A small image captioner, trained from scratch.
Model: 32-pixel images, encoder norm layernorm, encoder patch size [2, 2], encoder depths [4, 4, 4], decoder width 128, decoder activation gelu_tanh.
Training: 6600 steps, batches of 192.
Rows from block 9 of the image encoder of a small image captioner, named by matrix and row number. Rows with one number belong to one neuron. Each number is 500 + 25 x the weight over its row's rms, rounded and kept within 0 to 999. All counts start at 0. Numbers have three digits each.
After each neuron's rows are labels from the 100 images, of 14976, where the neuron reaches its largest size: "strongest on" is what is common among them. Only what is clearly more common there than usual is listed. The data: simulated fluorescence microscopy of cells.
# gate: MLP gate (encoder.blocks.9.mlp.gate.weight, 512x192), inputs 128-191
# fc1: MLP up (encoder.blocks.9.mlp.fc1.weight, 512x192), inputs 128-191
# fc2: MLP down (encoder.blocks.9.mlp.fc2.weight, 192x512, transposed), outputs 128-191

gate.193:487511483523506548519474497509481485474536527493470515512562508469510472495491489492490471507482443469466504488516514538511486483468530479506449521507487536449501488495502538516573510489493503
fc1.193:498520505502442444497507511508464496477525460536440507521511492479511481479552512539527491512520476487539482498492514483531491517569543500536489484529469496504558486542536486515504489471451497
fc2.193:531477487518485498515501492489510525511484515479562503516450497497525480504513512498534547501525505466487524496530470488514496475499461472470486524466481498509488529468523512432515529500459519
strongest on: membrane rim; few cells; cells: one or two; cyan stain

gate.451:510528484500521506489490526510476483495546502474492512474534490532484526462509472483498503487533424503484537520539509479454532480519499496494484497511448555443536550486509526517486531476513496
fc1.451:492544495516557473499457524523464491513506481514524496481469498496455516523516497490526521513564504495526510496522522504532543509521496504479483487525472547518520490487521530494509493510494511
fc2.451:476505501508439521506486484486494507483520493511507545479533482505513485511446526509493479481460508563522502519495534538489510473480510494525483536493470432477491505457465542550497484506508489
strongest on: membrane rim; yellow stain

gate.183:514495518515469518501517508471462502477522535529494500510495510473507512498512531464526554505461468508540525455551544492493488469482496519511469516540506502516563525472467494518511510468487464
fc1.183:512528479531468503520483459474492486484489471473529535495512492472473508506485498454505485483534492516519490500425514546496515448503469505501508561505470518465502472566504520499503465467532522
fc2.183:445531498493454444550482482501551542508447503478523448488514480493502513519502489546462498496515507523525520471498515458521499497493517495501519518514522488531494488498491507465472520529489489
strongest on: cells: three to five; bright spots

gate.363:464523457516457512500480509451491497491469451515491499525534525515487552534497513481497528487507496528522482481511529524491482478478476527488477483504541488472510496533522493465464543511520483
fc1.363:499484517497523492464502575532507534485528501522504512482467481512448484483515514496473498499490503513529512477521449448553517510493486469459512477495489514514469536487477558467465509512445472
fc2.363:543509529491522530486546476511482498541530551553516508480487514486502485495478525492556516438533506503516505506529490500505476531481521517471479478511520469537521521475523538507523479529498512
strongest on: cells: three to five

gate.310:477488482510511479506485477485493513457509482532504511483502475486531521487480516456503477563476433503504532492503533508490524510498503459498488480468491494482525504462485505512537474437465510
fc1.310:531479497530477547490542487504487519502460445510481463510500518479556534499487510525491491494516445468499481518432458499488490507489471520511518541503531511513482499492548542503484511520481506
fc2.310:560486483508480518497522502511510539509499499498475486535527472479504488467481502564443495506508521474495544440482463485458548505490483509496490488504508477491517508497496466432479505487512563
strongest on: long thin cells; red stain

gate.79:487485460498520567508529479497510472508461523484441495506521544486486508538519447456515489492549469508458461488479503558489509475506499493501476522532520528510487487515491515501529482515535530
fc1.79:519508529507531533455523531475469469507506507498508481493446483552468533496504526536485514491489478507493502508546533527475458506455436506507500490520510464486509482477531522465528497487493503
fc2.79:446512495486478549460473489515497520499513472504510519480451495502477538488485551520528482507475528486533555511503493486505493487484467523465508533485460514481484457505509524476518509483549482
strongest on: magenta stain; cells: three to five; long thin cells

gate.141:483513504520530494456520557516516529523523515467519486483520487496530506505501508468508477501512479494496532472515477457505473479492490507499494469484512504521470516472544506433510540440532501
fc1.141:460540525487529524502475513532517475473428539483505496544478515503467477518503516527510484529511499519484526495515486510518536515545462452489507490531445533509522514540472497464520465471481554
fc2.141:553452539518470509505528453523496527495453535492529503466513457524551480519483533472492494443487458546503488523452499472481505487483481544541520535458530508504506458518497489492516582484534546
strongest on: crowded; cells: ten or more; long thin cells

gate.472:464487485467519506450485522519512496481479512487505533497517509461487502459471502526510477519492547458517504491500521527524453486477525480484460510478467462532502492487462508512535515509471459
fc1.472:508500514491481519495514521527494482484491471478568515520482518446549527489528522496491498499520480535508491509486474453537554510493529503543481495495477503483493493487510504527486503471522499
fc2.472:488464548511505487493537536477492494499557482496513507479514496508479493495482481543491525433460502497520499518518503506478482490479474451482513504522499501472532505505499507510495473520512505
strongest on: cyan stain; few cells; cells: one or two; fibres

gate.94:478474465504487492486544507464458519489497505494515515482490514450494490529473482490496502488475471479490490499501514499493492494547547505517467463511472505522476512502473466531567494497496515
fc1.94:520522518475527501471526516513493504507528547540499486479534526502482500469490461494523547501480512495481517502502490524479498500460487452485457512452455543520483522479452498495540530511486506
fc2.94:533511512492500516506516503464533529511491544499496492509476535512511491503521509520451525549482494504561479501526475486542503498512502476455472498514533490511451466490481466496434484508495470
strongest on: crowded; cells: ten or more; membrane rim; fibres

gate.49:482525513534493496520523553500504498475546464485443494534534494499517499488467526494514488513459460504452501505511447479511529525485524500511528507516457527477527502497492513509553505487479516
fc1.49:517495483507497495523500509533516518444481476529542490481485482534576558507524475519517476520494557454495461520516528508503535500477503449474490538508493505520475471504546490488511493511512504
fc2.49:487521472535533509522515541522524502490511477507522519487465487539494451566491487518499541499486491470541469515549487469502500515512504505484473498463508534497471533502508475502501487533514543
strongest on: few cells; cells: one or two; red stain; fragmented nuclei

gate.164:506511496445502490473506518468538503497465498470484490477505485465456511509491505479488492535510481493559534530545507489498524505524491491503543496510560512484513489464529483515527478462487501
fc1.164:466497509459514479472520503508486509435516508509452498487490482498488506487474513495515489454495493547512510485479493487463498522490482461532559520502493515504489519492482524472495551544479553
fc2.164:480486478542528497471534512537534498475509506467493503480489551491507553510456484524470552503481502502491496506536493536465429526456490478480496526471492507467485530499504508495515563472523494
strongest on: fragmented nuclei; cyan stain; few cells; cells: one or two

gate.455:503496505493499502506473518530483494498508527486472529486474464479513494465519474462439515526536499484477522496481499531519504528470508460536514505506463508472514518503520525494539459522499556
fc1.455:480482509481530527470499495495501533474514483515497506481537493497512567497502488490509533500471532483480474522459495475457526488499513491508505484490563536503464508484477492514518540463492501
fc2.455:448515491489488523496540458528509527516506492517547510476529549507478454528523499526485510505508524565501483544485557509503468501537516489534489510504542507466503497476529506513497455526514473
strongest on: fragmented nuclei; magenta stain; few cells; cells: one or two

gate.15:486493454507476497497493503510519494512457477500503493493499517509501505501509538478501552514490505486480480484482463497542523469478449527502459498507490485461533496497456464511524545457488498
fc1.15:495518473493545499509469511538497532492530430489509489493522534512474461479498484513513550554519487490517511487522498502513499458520511496499505496506554472463504541491478497467507514469530532
fc2.15:531512514509493480457479487495478511528509510514532524577491550497537512479502502500506508518508523450490460542494511510473496536512514488495505482505512514535474479532510518507536465501449479
strongest on: cells: six to nine

gate.475:491503490480499496553487474533462486479478483495468465511488522529485503529512448472521529486487559540497524460462559514516454512513536503537473523540501506469480517506498454510452485519524502
fc1.475:511484503514547504488469491508471488490485469485526481471498522465539470420522560471525478467474517506483530506507536531491474511519531481548534489507509507520506503505500506506519496530478476
fc2.475:487484510465512451466507506515549525482478502478487468480544522490502476506513539505492523538526528529541542472498487438509523490461534535504502521500482476513532523467516526467459480501497524
strongest on: few cells; cells: one or two; vacuoles; fibres

gate.311:511498518503462469540507489482477492484515479496475493520513509507504523532503514483477516504514528497527447501502484477510548450471442478449523517531519496491495509497525515447489539479489464
fc1.311:540514483560504516508496501529495492509503495511483536500483535496491470515541481496528519548467542502486535506538519485479478468506514500531465531551512497488549547521505499518491473518477500
fc2.311:474542470544514522474457498461470498488507463469503493490560529539523519501501485505522466552467453495455526503505493523494458511514504487505472433478537538517465530501477530516469498509491486
strongest on: crowded; cells: ten or more

gate.235:474461462474487536496517471495462479484513525526497493538504478521492486479501496506491479516477481519515505462493464496445487498521496499506469506509504492515481522461462500534511473521483532
fc1.235:496549481492469473482503466463479473479488490515496509551463521501550487534520502482470540463521540507476503495493499494533500499495453535496494495477486526556491499504495468471487471510489515
fc2.235:471442526474468501513479502481489547494429462472479496523518495461463503562511474532492523474466501484491540483517524521492502473503508483507547521512468482490475502495511531477488462483465568
strongest on: membrane rim; few cells; cells: one or two

gate.40:510536499525522500472508535510506506478515529485467509491485464500472493475459483488515484546495488482505528497487516486512476530480493476506507503561488510506510500513526505452561517487516482
fc1.40:489490471478509517491509483519506528485532538507519468531477490492468481530501521531472544497530525482515430500513504468490492502493514476497541498512463490525513491514472511486526517515524522
fc2.40:510472518503495523524540482520476495481510507495509543475498468526543511458520538442545528507511467499530496495578509491487496515526480494510538501553513487481501535488549502485500553455525496
strongest on: long thin cells; magenta stain

gate.139:507517429489491461497482493512523488489474470482481508502487531473504505493452524472493542516536508467508516452478485494525515507485505489501481502526510499468523515539533462515503467516530494
fc1.139:510529506462493494496500514474505452517463481470465459510529525446540519517534541492510506505535478508507505503541505516491455499481474474499475490501528560493490530547491491521531513518520527
fc2.139:515518485534542509505515536476439458484529501463500534478470470502468488508523488536559528500506513493459525507510503505515500513484473494483478475527520524486461538496476495492503475529546477
strongest on: cells: six to nine; long thin cells

gate.490:487462491526491506522510474517486465507451488487515500512503479447516493553509447521516502478484460501456504513469504511476515539465498490536475504521466512442528480544526493510525487507503501
fc1.490:524483555517485576524493463552486497490477509538524497492480477489495486491489505478476494445441479502487499511497517537493480532488508490534510498465491472541489519517479494538492466498492501
fc2.490:438514475522493501484487516512497514497510439480483466460497508530526506485504496533518511526481450487530512455487504498499532478514490537509507472490506544483485508526485492471498532518533491
strongest on: cells: three to five

gate.123:517463522527495508507498484529526504535549507491521526534525471485481464529445512467501474493517512520503455520477512480497489531544556522492530485493515520474468492513517490529463484516499511
fc1.123:513562447513547499514507545500513507461467484480478522517525505519491485480511466485528550540485477501490451483517506483473515475462499486505470522559513512480532510503502477501522504443511440
fc2.123:512494522461521505501510520476510515525553495503526504489499510439492525515468522497513470487509502467478501523474474489517492494497503474512498525506490496484492500477481544500522463502485471
strongest on: cells: three to five; ring around the nucleus

gate.130:495452468492526529518485528554533522518479505496518455514481535428502479488506514493500501518499521486489525456506497493481478499489501452492491511514446529493483501500453468499529511530444501
fc1.130:532489480498492494520497497509478474498515489495551494490515509565511504477503535462487508470481471497472520503546517486485461519461495448512484467465496504472492531512473515508507505447490512
fc2.130:481529519459528542472500450499492518477516496479517532454531523488522543480511507522478489495505542513483526490497516496523503495504512500516492494455530503470532512486514545508474477545520475
strongest on: cyan stain; long thin cells; crowded; cells: ten or more

gate.437:522502492482504487495501509499541557483516491521498478500448510526508539501499494499505530508479526495512490490479483495521499482508464556467500551486513480471519468509488470507482542542488470
fc1.437:537507528501505504541513473517525505506494537488535478473467488488488462519468521508454481518522472496501512496455474525525498496509482511492534522488465506493490456465467474474548521538471499
fc2.437:490483508517534500469491508495532495494548470517486433458493489474515531498506512500503526514480494472488530448543510511488494461440498490501445458510514490454519532488482495454505530460541520
strongest on: cells: six to nine

gate.346:502517511486479542496490468481487467480488484463508529503474434528465482490508494474494516469480513468495512481508525484561537490530507468501503513492498524472501500515488499489510504459504529
fc1.346:506495476523497499465525551513490509470490546494533481475477473488474472515439529471500476506508464513508496513517484501498469543491481490518520492497470540511498517493454486472524527484532482
fc2.346:494502520526478476533467494464496518491487529481508508504473461480503450509474476514547505522518461479506480538499484517493496470475493510481513522516528506501522495488486520499468571521505502
strongest on: magenta stain; long thin cells; fragmented nuclei

gate.505:514548490505516474497481526493536500519527507481481499534494532516537485510507481513515501510474505520514486479506480489476461505503490477482477511507507474471491488526523501487515531447507448
fc1.505:475492483437479496528549498502552497537490528498507479500507497503449517517482485527486502510501503531506494512482481497511529493509508498492501507491484483496465493486467490458503534490516513
fc2.505:534490476540530546469522514450477470482479476490499482491498463511520538495497528504511512434482492517490539492514516524485466481426484498499485494527492525485506539535518535516500525494565469
strongest on: vacuoles; cells: six to nine

gate.324:522475508491474503497487552497472513487505513498502518507511495468480520491510474478498479493480496508493489477560549531522497524529521474498510522436483496493516443448494544510510494473503489
fc1.324:476556521502478541495525484504505468552487476449536460538507522507503490514508491543507530488499475507502508513478455440501493548465500433486522490482473522461507493520422509504500502506521517
fc2.324:486522492499538531490538480483503495488469469465529512507514480490541526457482493535477497498505504536482451529523557511531471494470527513529471518516491521489477490523463513483468495513508507
strongest on: cyan stain; few cells; cells: one or two; bright spots

gate.337:467461479458489523502482479493472500496516506460489493491562515530511535516548486495519516493498508552459495510502508478469490511456487500509497521557544541504553518518486496518498462507512473
fc1.337:500456528524479529506478470507508503542504533524559535487500471505516504538470511504506475494493496452506502528497526498506453541562520503529523530504497539504493473521491496529493458506470505
fc2.337:493542512484509527487492460495498490547512525460518558532519519547529468489494508497543459518510469508508458528499532536487481521566545530539517471546511522523434486516510457515497484503530496
strongest on: cells: six to nine; fibres; vacuoles

gate.64:563516513524493534485499476464466478501516502529555545469508460480489510491490519492520486473503478498499520504525532505462491516520515534530466497502515474508474515479512508454489475516523552
fc1.64:479515548493502526479487459489496542535485519541519542484510511524479515478488493482495484500533551492477463507487507505479492492499481491490495525469516530552480524511482564492515493509495503
fc2.64:500540511530534485521508527523504483469496514484530464491490478471494532456481512506499532499511513483468505446490468471489478493505493501460472448486531491516519509480488490477498512545499489
strongest on: few cells; cells: one or two

gate.489:460503464501531437510477485506505489472556475509478531528530544486502473519504467490514545513518498526505485507500511456499490492489503551457528551531537477500467512524460462468457459508484493
fc1.489:522500493459462466540510481481510498520481488492542538502491496472519483543473525483485443505509471497558512479485453477534541493531486483480516501532492515471500482484539477470525541524477465
fc2.489:516510496488459485532494469554531529498489531503494520530504511500495457543499517496508464514540498522534470529486474455540491537553533530526548541507484477475481480505489440493487474545478479
strongest on: cells: six to nine

gate.59:489498492519505504450513448502483501490457518514522551502479503444456468484483487465510476505514490515480539482528493471521489478512517485469533484504479521465514507514517526505535490487473469
fc1.59:483486493482454478522465461494524494551468479551502494471516505485477495498523528425474511497462525513492537467511519532505486456487479470465452496523476533480539514512494463498516454548500525
fc2.59:456470495515474461507469471529503492506490485441544515466515502518478511503518490489510475490483479536532501494502522517528508522490482508471532485498495501509484478555524552496468466516482526
strongest on: cyan stain; fragmented nuclei

gate.397:460500489530492508499518469472499499470489495512491504496517523492522481514498503528484464491525516488539520492525518511499490543537495527505533473479501527477537498497505507511519491467464520
fc1.397:519492474498507515513460514465485439515551481523511511514513504527509484475444530546535548483491512473501471548498480510514526516484541504485489507497517484491471550460536470518515519471488473
fc2.397:453440539536461495512484490487486480509532509480492510503478476521490456502497490484560514513497473460525483522523473506498502542547487509502531531472473490478482487525500475475513498502461529
strongest on: cyan stain; fragmented nuclei

gate.277:495536515526516546529536450473492524530509491485513489468517486468501499451461490503509456490470480488513513556495492519508511505479498480559523460514484528507527509499534532446537492504521452
fc1.277:490539482522490522509535490515497540507553504499512544511518513519520512513511509538487489481529507510494434475486494444507533479489485530460481505474448481501496515464505493497463494491488507
fc2.277:504524502477554514517491507455447518454442495489475507492513492507503534478552505475487520511498505448462536459538519531507541512485494497512460446496505483511534540475462479516492506485505503
strongest on: few cells; cells: one or two; ring around the nucleus

gate.344:506480507547455511498488486487479464484514478486475487541521449524524491525503470480534513474532519512490492501508531520481502482493504507538499514554507473481492481529457489540506470526523506
fc1.344:544492485496533498492490522468484487503517506485482483487467487530534546508509502472506537465524490502512537488521520517482465518473497488547479470511542490491471522505497514494455523466544495
fc2.344:520511494478473491517523501514494545529497519549576521479438481523512480502496541495482490475535497512521493473507489465534473495484490531476503494471495479507501471506538519453490520508531481
strongest on: cells: three to five; bright spots

gate.171:537541474523545491502455530488530510484486510471508509487538493468520524470532456494505498551483484495501509494479490517519515517528490487520535507495495516496464505514503492535514492516499492
fc1.171:492501466485512526499559480505467485476528506493490501491469542525503512517479515519492459522515528465531490479521512482503504458512486512482518505467493474489488505460455514498499515475479502
fc2.171:494467511518481507517480503524491530513523564530534456481522488478458454526501523480518481498531460488482539470518518493486519500484540509520478516477498461461559522496516478480480530498496509
strongest on: magenta stain; fragmented nuclei; long thin cells

gate.205:504505492487526511477491513509524524455441528509501496493545503445505485545500465521456446532519533549515500489533490484502456516500490486515502539472505523474523476528498478476512491548494491
fc1.205:480535485492500539446500496493513482503447530500484504494530557465497499517496452482452492518533506535534497461552503529519448494496515482527472515510521507480532471505514488455460504495482520
fc2.205:526454536537436473517457497498482495542522492484486522525507471527506440483463490492559520499483484435517491510502470526513548542526474482470540511471515471502478498504490489507509513524498472
strongest on: cyan stain; crowded; cells: ten or more

gate.13:527490525512467473495508485480488477462483486508481494507527511477518450500512460502500512508488530503469504480504550530490479501474510475529479497532535489494508537536467523550503499524511548
fc1.13:513516508466550565533501513531481504551511495495507560485499517493462505506462471533487451520501475514482492507516446492482429519506502443509540501500479557458514476521519507523555466497516480
fc2.13:490435476486514509517486500503483513474477485528444469467494498523496514516544507490506537465440527495485541454506528540489534483499497508489509531492493481432527523513519491534506490499512457
strongest on: cells: three to five; vacuoles

gate.328:452502474506494527511482498522464484496537530427467499485521497500482530506501497533490461572519471523500489507549487456512506491465504466499518510483506492471463553505497505552524513487504514
fc1.328:532502494495509477543543521478474525490474524463470470452537496485531480507484496507528491517500502504480493465558489519517507495511516501524534492500534502487485465533491486504492492511475490
fc2.328:497556491500521512486470500531511501452483504482525476465482516566492503503504490451469509511492462493536453466525503508468492494489544487516482482496493536525517506509461495524491470501539526
strongest on: crowded; cells: ten or more; long thin cells

gate.430:480496516519526505464491470542459491499493507490519499491479516471501553430542441472520466473508533483507490528514512511479491504511506484522506470517482485476462506515493552504526518499517513
fc1.430:507503507497497484481544492491520522481465510514521501521477497528551463468492483474523537491520520478514513478509502510478481509516457512493496538502502487556492460513469447519469503530477493
fc2.430:511535512473514517496479477470523531526526510536509527512470518532535493497471536472482518536517516483544461489490469507509517493503472537485475488499493507507511508504470548478429524492560489
strongest on: few cells; cells: one or two; vacuoles

gate.488:486507486467469484489492463519517517511490514483511467533531548520487530506498538516511532476466506501494475489541496483495521493451503536533477529506505460480498516524530480493455527522514476
fc1.488:493491508486519523511511493478470416516502529536529506481544517505504503486504464465500528494503506485449503511469572531487475491502496486559505481486522495488484534483479578498482514453540512
fc2.488:503538506474526539476532484503488503516536545514509512512484505507489525459512536508512498488521489521525464481519440464487503489518529552500486449495492491508486508535501553494520532505498480
strongest on: cells: three to five; bright spots

gate.316:497458516505524466490484536509489504495495469477483534471508534479480485504491455538480499513528463518484466505479524484482492481501534473488512549495482486462493482515485509508530482511518475
fc1.316:518502460456529516537533502520488501481538516522504491530527533480538485505495475529468462473493483483461498510502470473503480510545584540491460491492511469470461489526483523502521537509500444
fc2.316:453530519486511541504446506511475476493479463473508515490488509489470484516526534540472496527482480451517532504493514471506559491543487483491503528560510543514555495521521503471507492487468481
strongest on: membrane rim

gate.352:485500464458531471507487522457524459471491489503507462510521501511519529524530480482461515488481500482515489534492522499495537494474524530433474482480499480505505501504495510520457506489514499
fc1.352:501467518493459504507501498545462498481497485497496495529497496472481516480463495521479497505486513489497524483509520507486497534513497499478513527463502498529489501491487465598484501501453534
fc2.352:509511476528472528505499528504498482523552460465507532456472487482500499501477496510472436514509483499485486510477467483473474452522506493520499471484498542453496463510471480506500520498486519
strongest on: cells: six to nine; membrane rim

gate.329:511504501507486491500510525486497475484447460474434531485484478440500515452501465448515512499516484491513496534457508519521501517492534504544544519504526525499501479492502483548509494500493503
fc1.329:470450521488513494513539481506486505493520524547524506499488520520465470520462516529532488485519486496520508506520490456518461513509490502515478522478480488484511471487438518522483477495468519
fc2.329:497435537455460510504505505515491556509525551521535500472516504495466479509540527502538485495506438491452527499510524485503505491504520516550505513504471471460546516520502503487495476482524526
strongest on: magenta stain; fragmented nuclei

gate.8:520498488485527497488523492497492490506525499534535485543503510530467508479488549529518513543517509520510523492522506454503480466468508476528484479460517496532465527486517531497462532481511554
fc1.8:479482452491482488506504543501491512469525499476518513457529509521484466480481489516522475540441515492451409472489528485519427498527496518511470504509495458482490533511485499549494502497499474
fc2.8:487543524467530481531512525545511470498534509482514535512464508484467483480537441517487502523535560478525553500535501490518521514529494507465472484520497541459523560526544502463504468506502496
strongest on: fragmented nuclei

gate.382:511465488463539577515465497513559501482518488500482473551567502454521525493515424469484479545497507513468504494498479518502485505509545455530514510514469507542452461498495512521513505507461475
fc1.382:477517518550503513520491482475477504516541485485474482478490531488496489506548514494498521551532509522500500468521538498548518542546519505489504468544517524497548486487522514476489419505523526
fc2.382:487557515487524477518521496512517521474472495499487457469502473509508462503519486495503521526445540501509478510460452518497518543517536525492493538501478513510487507478439453506496519522504545
strongest on: magenta stain; long thin cells; few cells; cells: one or two

gate.99:484468483507490496520519492510498485501532474496545495530534488521431503423502526491519545510486499494522494517500520516491473517521503520492481491523501498507521447463507500539528479499502533
fc1.99:497476512464508486519500513559483486511467460462508512523502498484469511533492503518529518488487478525522506516515485503492523445536515492528443522513541486521458521496480513483521477488493492
fc2.99:535498478479497507506513543484514456508577527487517493502484500444506481483500493477507451544486468524495513489499516487509503514503496515503454518491505512525511484429481535512549483463516462
strongest on: long thin cells; red stain

gate.115:507503526477474490490502507500490475473553499451504523513501508466517538509529529555488467486506500440483533488501476522498505479528537525513562481511498494490500498489474499478515421461502488
fc1.115:506503464531489492493478504497488495466464451522493509478476469485502491479536495487473501520492472520478511539505452523481529549489538526502458505481519497488490474523491480493466512470531523
fc2.115:494499487480514447539510470580495499476528546499501506488537468513517483512490501515483480534495552484499464484499494496497513457504504477497508496521476507563525493459473502501469533526522507
strongest on: few cells; cells: one or two; cyan stain; membrane rim

gate.383:489476482477505502510508503464490511487534475540473544495507509510465522496498506451503515538475454496530500500547518517533503497494527473471524516483494516502528450471464513502527505494500491
fc1.383:476478502525466512501518542511507512512486489519529563480510555547496517487493477493481556490504485510477502539509493491487519463481494516523460522486511505505520477497514487543488497480492535
fc2.383:473497532430428530464499546478490468478530465503475516566513489488499504515496511505534518498465513482530492524540517498501504518518507496490483518494461472489489505458479500501478492536477513
strongest on: crowded; cells: ten or more

gate.370:512496500523469502538496495521541526434510495517532504507471442466476487518481512542502446492480483457518504501504527509492493513533529477481479536462491516525507481503508511522519507519469456
fc1.370:500495517460516444468500504523496510473546539498491521510489493502482526480499498485507535489486534472491478508485492479503512477493494536507514462513481493515480539505502460472516476508500508
fc2.370:505490506491525496485454521451540491490488474503541531529492508541495538498498522537467475464525490487477524516476506473519546498447475485473528513501497489480528478540512531496513519480508503
strongest on: membrane rim; crowded; cells: ten or more

gate.239:532500517543511515512528504504519508483526481484501508513489522462544505485507500525503494493477548510497482485534484485517499510493518464521529551519480520517557507505529489566591485482497451
fc1.239:483465498452512462470484490503504512435466510454525508472468473510481497528473534510486516493478493472512532472509480546523450473505533539535487495487522482496510473494477485531485538544484538
fc2.239:475486521519527490525542490438577482492525479513520525512483483473498498537476513465490485492468514480526528502488485518478465500509502489501532514505544497515528464482528497531497491510499495
strongest on: magenta stain; few cells; cells: one or two; long thin cells

gate.340:544515530500509529483491482496529531524506473504521471502530473452565471496454500482488426501510485514505492559481496539484485546502522465514506458489501513524473492517495514518479479542497537
fc1.340:503517483496491512534529518499521473527491500477537567523515488493465490503522480514510464500492471473526447484500479481487474518498524542455495533515499527496459463491499522457515476482569527
fc2.340:433496489485474451492504518506493471482466474497460462446503445560538514497532506489474563509505494498482519472534503525488528473459492499500517473509505509522534536540511487509468547504531511
strongest on: few cells; cells: one or two; vacuoles

gate.263:503542493475459504476524476498498529508508515541510475491501499491524468485475566512464497496483515517506454513517478493491477436499453522470502531519516501506536480476499543525481514447506517
fc1.263:511474482502486507455503493523494471491472509499515504521511545563500547520506503482507538464472499445471514488480463533454494519487491505512525504511521538511506572504490496512493492497475459
fc2.263:476503516519534510494501513473510515509513506440471453515525526456508578496518494577497522506481513506491511466515480485487494478494554482490480497501528444468505483484496461514529533548475469
strongest on: crowded; cells: ten or more; vacuoles; cyan stain

gate.274:525494504469518505517459480482500483520465488486481556483507481453506523462509482503508487502512478486523453532470512523509518517514551473495463459515507498528468496505505475486553512514519500
fc1.274:454491525449457530559569490525490507503542538501508513466478512516476491576478507489531483531513474514542499475540512503513519513504505502491491501507473485506516485486494520493505513516493513
fc2.274:484541469514507464510472502500517487463471477503457498516494517514545503465482481502470527520441535515518468491470473522488506519489462487495530494492523520529501503491468505551489515507532478
strongest on: magenta stain; few cells; cells: one or two; fragmented nuclei

gate.182:505503444499522555493499452477428488501467502461457494505502460536478483489538488523509462509526530515463485493468515514508512527523513450523526472506476530505487509510489517517508474541508503
fc1.182:524523540531528490505449491544509509484466467520528495484429518501451543475524531491524511510526524474508554468512521480494519484491455511503501501527464546525514466504510507455501472534519512
fc2.182:480425462525455512499469498473534521494535497518484499503503516514519508521486538524492492482437485511519459519494535526496488502540522488483499528502518463488470464466479456500538546482466479
strongest on: fragmented nuclei; few cells; cells: one or two

gate.283:513493514482559532505539470506481511464513497526545485474490493495478460497528486506509469515539519500532487519498513504497464484496535450496498495506445526527520543494471537480558479483520496
fc1.283:467525394486471559530511498550497515508451496492534462475494481469472450526496506490466502518561499518495492490484498491503512527532509456453488524525532493483483500461553485505527487548509503
fc2.283:461459493531512520559515485533521499534496479459517489523490469498511517509528491529530487458485460499467500469498468510517499521490497507518505537508540493489514461508477506517510497485477528
strongest on: cyan stain; long thin cells

gate.319:478526519475511502497470468494464442529480497525510520495479500479449487511444462500498499497497539502528466505531508515539567485520525516489538512507524500477506525539524524503486488481521520
fc1.319:501512500548512509500504536523488530496538475491504497498508528506488472466515526490473509486501475474468513486498464498457472524527520460516478478469491509504452540490440514499531524509488471
fc2.319:529548472480513522504515486491551517493483511518510506489470510472485528523551499507459458511467468463471523486528479492483502468479508478498481500486493536505517502475479476516509523457436474
strongest on: green stain; crowded; cells: ten or more

gate.110:492480472529543477511506505499480502473539525509465430500523445484488497480508447507512546477479524515436461527455519543486480546503504513508467525514550505527514530493506478475478497525487493
fc1.110:487489521488521519495536505510495524499515477541500446468491447485499523484466490496506499463447539509468524502481481505496467516485491522499491478508559474525458498501468529455480528509465490
fc2.110:478501513512521490533479463466473498516495514439495517522535497433483485501484447488463466496525495507473460514458503497470467494555514476506465447506520504534450543514484503464519477483442535
strongest on: vacuoles; fibres